From a checkpoint of a small segmentation model: 17200 steps, batches of 512.
Rows from block 2 of a small segmentation model, named by matrix and row number. Rows with one number belong to one channel. Each number is 500 + 50 x the weight over its row's rms, rounded and kept within 0 to 999. All counts start at 0. Numbers have three digits each.
After each channel's rows are labels from the 100 images, of 14848, where the channel reaches its highest value: "place" is the part of the image that holds the peak; "strongest on" is what is common among them. Only what is clearly more common there than usual is listed. The data: rendered rooms with furniture.
# convs0: first 3x3 conv (model.enc.2.0.convs.0.weight, 192x192x3x3, each kernel summed), inputs 96-143
# convs1: second 3x3 conv (model.enc.2.0.convs.1.weight, 192x192x3x3, transposed, each kernel summed), outputs 96-143

convs0.77:570462436452595514354499532601493465587457523491505454556553495533427477486494441480530503574481461551475328598441569462537473527499471500502512
convs1.77:484482540608546484448539493390506451491450495489416566494481502492514413504595507459467461352472509495462515448443577481460461541511468498522607
place: centre; middle left
strongest on: arch; largest object: arch

convs0.120:496507494495521499523486493506418548473468526489413534535463553476444494468518585552469564456468487503474507533452533519519455410513575486611567
convs1.120:441537466381501525462435502485579473520475505434538575574509530490536517523469443409537555426468331561483477485475474535393469479441497533444407
place: middle right; middle left
strongest on: dog; count: four; largest object: dog; sofa

convs0.146:549589555500498433397605474586540518525498443483444536534465596499570547505484551536543485486508529522482470570428590476510528480534480558652472
convs1.146:512460536523417534536501445476540447442547468609506491547546494453543434516498475463411532508469540442447541458520467409483491458482503450399446
place: bottom centre
strongest on: lamp; ladder

convs0.74:555523560513561385551518461548392561431452504447508531470519549557478542507531484418515487518541482386540472531436474499472449482568553491506515
convs1.74:542480403480462569491492449551511413556519453448549503453530517424509483500539493384490497386482596548432442495520475487495430533463455530573481
place: bottom centre
strongest on: ladder; count: four; flower

convs0.7:508512492515468531624489448572468477440497527474567494478539496514459533438508588533481587472442502522477487572488477482497565428431495588520510
convs1.7:452529505430548566530571504542559547432471533506578499468522503541542507592517502566512434541486522503652607466510516391534538477547490567492482
place: middle right
strongest on: ladder; robot; largest object: ladder

convs0.126:528610498522465577550473479478448447421527443533532558440497546407509555489416475593515459492477488596456528451543574512450488458497531508521493
convs1.126:470566549486434564550535455569502538397515485530594526409460512511444561484511447523435363476467528446499438541550402523483477550448481513442522
place: bottom centre
strongest on: ladder

convs0.134:418541494550538459598497449544620568489513464480439465504449533464531556479519480537462492429563475503455551564579436453518602485428529496427459
convs1.134:428472474552494479500517522458514528564590455505471539501461539557532520585488556574469542573509565479514499544489503549404554580582408473599457
place: centre; middle right
strongest on: dog; largest object: dog

convs0.17:468551529620508525510511391529452429518527474510544462504398480440534497513534574492505498519473435569495581429434612418537494451443525615513503
convs1.17:540411446413563466435412436453415558541626453550539449428632478576563619513574480541405480496483500483458503429502528530514543497540482486468489
place: bottom right
strongest on: table; count: four; ladder

convs0.68:549615461558548495503441491482443480464411470413512511501517475476541452590573460527490520479462562537550563542470412472499400437568519526396509
convs1.68:468474533430514471538537502524562439543454455524537613479546536504423421457471489453456524588526458465519433477505470518539501512502503427421557
place: bottom right; bottom left
strongest on: flower; largest object: flower

convs0.35:512555602527479497467598460580498481456477478516477476430482557392460550575471456556460502512502521557457468522501523470600451588507478565407438
convs1.35:487505499497547509460436470498424591554612484478501442491517544530565432480503506440591466492583588574528489557534628549536589503494534516519533
place: centre
strongest on: arch; largest object: arch; count: four

convs0.123:556537504521439610608435469608446521423459434457556443590450540490482507526473409544531515534467452501584623484487509468637475462457509630496485
convs1.123:614534553394539464494617556442586561493496483500540493591479537563556450531416477557466579514561468432537427529537501533512521550530506506514480
place: bottom right; bottom centre
strongest on: sofa; largest object: sofa; count: four

convs0.48:573508487469443506495547520486555451519476468529506476464565460462499494487566482532434488539575500495604537544445564541486568441465514529556447
convs1.48:592536514551514505510559574486463525466494422456445558479447540429457499490494458458543503524442438486501522480498497564548426488537546568520543
place: bottom right
strongest on: arch; count: four; largest object: arch

convs0.112:508511495509503527681476503506467548407570518551537515421427524483514510584506486656440543516464484563499440513519410507537449494484496505594427
convs1.112:516488398451603448514521480443580431498484497535525486451491618544516595453540481507516518502519453516497513535442605653488515512571486464548567
place: bottom centre; bottom right
strongest on: sofa; barrel; count: four; largest object: sofa

convs0.2:544580599456567540556526430486491529495434574557512492509384502502495498482479434650539484485528512514495471533538530493423532466425473550494510
convs1.2:428483518489482490646468538483481513500525446470520495462446480533459517561508460422517458442456428599538607516466536454439530458652430528520552
place: top right; top left
strongest on: white walls

convs0.29:505532533451503497432554516507536429448551486429416518494439501503438526587450525555565393512425459611470530562551416417518536500476489515461474
convs1.29:481461506556471523374515483626430533548544579491481584499505460446579484512439542461541465525651423524566568489468547527455506490422414456602511
place: middle right
strongest on: umbrella; sofa; largest object: sofa

convs0.156:439583531450539519525517423514613520488445555613500557519372448535512531552586479560473526498527532558456577567474532458515519531482501583560556
convs1.156:510515574539490486416460571440465518496479499516551519478441570520490502520453482512464503478501553510459519432499594474594499504512541460490509
place: centre; middle right
strongest on: ladder; flower

convs0.71:549469457562463423481488547573460457446575534498490518536456453494472416508533427451451464451530509538531516524516526477493424491524506557494499
convs1.71:573484491525439397534482415493469496473485513441529510585535477460479494520517501449611503472551405453496556571470515485518396543465484445438452
place: bottom left
strongest on: umbrella

convs0.109:588563619552445471532444404527488510474422482476541454490543443420486521557519450516498550476474555626514464568500523497478616478432453524497451
convs1.109:449584530485447547518547519539507482514594530506460460582525419557472467490498540421439574518459544481522424506492506490606518453445531529583512
place: bottom left
strongest on: ladder; barrel; flower; largest object: barrel

convs0.82:538570604448523597435511530482498450469594509454421515553497492497486513596560537529511494560530605512503453493523489510496449514460447534391529
convs1.82:511384517591421403451543477477444493480489431534642425565577555558452471475456453503440441408532513479481516500459439514445533465466459512479503
place: bottom centre; centre
strongest on: flower; count: four; largest object: flower

convs0.57:489549611609455549636465509487421483504419445465622494556662534554490499535504447500507496497452453571501542486504434516571447437486536577603452
convs1.57:557464424373489519605509479539525478466453559557526555463618570445496567478497498415481513498461469501456488472421532516431461524604519497409483
place: middle right; centre
strongest on: ladder

convs0.0:582525442397397510545443435652457509421613533472519463476496534477534590489544492460434561465497500475513506502527607520508512469451485483490508
convs1.0:520608533433530474475460456478588529460572480529483479472447506449565489487514539490539510468454422488434586546514581494453571501512500485547499
place: bottom left; bottom centre
strongest on: sofa; barrel; largest object: barrel; largest object: sofa

convs0.100:448502539448555446590451433577523446505519550444441552488429579588500515496561611478557544470516530520493477508447417486530489507518566484387467
convs1.100:473529418500524590351547491500536511493565566533542512504432554541579457491463431536639429493555503493479482479529578496515570541483506558616458
place: bottom right; bottom left
strongest on: dog; largest object: dog

convs0.93:624550584505445443414475484523512465510468430516438511485547483406569458459527484442445505499412542658461441585536486487531503476446558536458417
convs1.93:541447531520462514461507529510445583471444540519453469431437484595544500447531499500574424591464516574489477502508510509472499520447527498504520
place: centre
strongest on: count: four; dog

convs0.128:568568556526515599513479552576572440542512523484467473567487516487504606515375501560459491464494487498498545540464614363458570544565559543576515
convs1.128:593481573493459474487437459549443501541473443487516480517581487519550429425506474517493461575516503419505514466570486514441506513457485456434453
place: bottom right; bottom left
strongest on: lamp; largest object: lamp; count: four; trophy

convs0.70:571605564374456455625441511545480514520506404482581411495480482478447568555440480623506474424461435509567531550503479476508502479499445508447463
convs1.70:514559537533505443467490463476505484483492491511534531485545510444513595464551478584523442530503443530521554538510445416511497446512517569377577
place: bottom right
strongest on: count: four

convs0.190:582477504510489558608408534578473439446444567465521385452472559535481503555423464463500441492528482485393610529529575552485533447500520533573523
convs1.190:425623521454555487513520550490443540568570377582439599444482497524480543508472508552495484538517478472539373477513435444519535506541626539496516
place: bottom centre; bottom left
strongest on: ladder

convs0.43:448630594489438522609493490502559543489479488575503433520499539469481585530482449520481480527508539523412484486514504465539383563464509556494457
convs1.43:546548506603513584449408484475442521546434474382476554487527596421465475566534601579596538503516453395578471571457486499558513549537487467506552
place: centre
strongest on: count: four; flower

convs0.140:537611512468449520635414474481540471543481519452554482520478602505471486500495464591433550458431477476459445471512507546506504428476505422616518
convs1.140:417558450452562529532574509472550468507534430504448419505410498458477583431487548455482522491511486443480546479473515513535476553615558505443531
place: bottom centre; bottom left
strongest on: count: four

convs0.135:537596599496506498582484430567455475436443430516521492471401558433477612513454493423518492479511451587482487563519504453529473505515484500419503
convs1.135:543504521604569496452536582539509520515595604562542480486495463647562553508534484591534532567536519523433472519564475565425483483507531529642561
place: bottom right
strongest on: dog

convs0.46:591530405603507503544472487473600539486452481485600513453461443522555483516435503451479478609433521429526563511513650483524516546527457477644570
convs1.46:562502548390519453532582439574547432483528455487500506527449473448511522484441508507468613544493445551516476509571437624546436458380459536438507
place: bottom right
strongest on: count: four; table

convs0.36:514523498499468550561475470482471423497488499468522534581454528422443431548512501515478579467440491494483530555471451429521503481471486598578459
convs1.36:553509489441501439456541469509487536493512560494559458516497541507486530560513508498567434605519582427533461510470437510546498567435530502402480
place: centre; middle left
strongest on: ladder; lamp; largest object: lamp

convs0.164:562503512495568474436455465607477458499468499569448503427425489484511575466454510565543608487451492499543461584498474359536537509520551571422410
convs1.164:536488497468491485514476530410478500450528477506525490531515457481433489526450529526532538559460571495436486466458615451546507536495491433521545
place: bottom left; bottom right
strongest on: flower; largest object: flower; count: four; sofa

convs0.87:567573655524461493519571472602441483464470563436453494469553504412549523579507434557500561460594517585495504529408456453536468480436474533489423
convs1.87:501477544644604547507460519452514512543509540483454528512440537610459485540516571553610534557525543478501604568533497558546575494548504510528549
place: centre; top centre
strongest on: door

convs0.143:553529519561478527442481501524425498402513491432499486529463469455539486554498505591464584480481482554449565557527592533507490435454391574491529
convs1.143:417506523387510505436546513456673488474473520516513527507573488563511543601649500584559551487426538566556494597506557538478448514464598514559508
place: middle right
strongest on: table; chair; largest object: table

convs0.28:463622539413494510573503539496545473535485502411564517455533505588480494522416543606440519571443464483469524599565487439588446523500480494501492
convs1.28:519558483587486478497430456571501469533538488495478479498438597460538596487549611473521433474515474544584571545477542533520560494515463486492452
place: centre; middle left
strongest on: arch; largest object: arch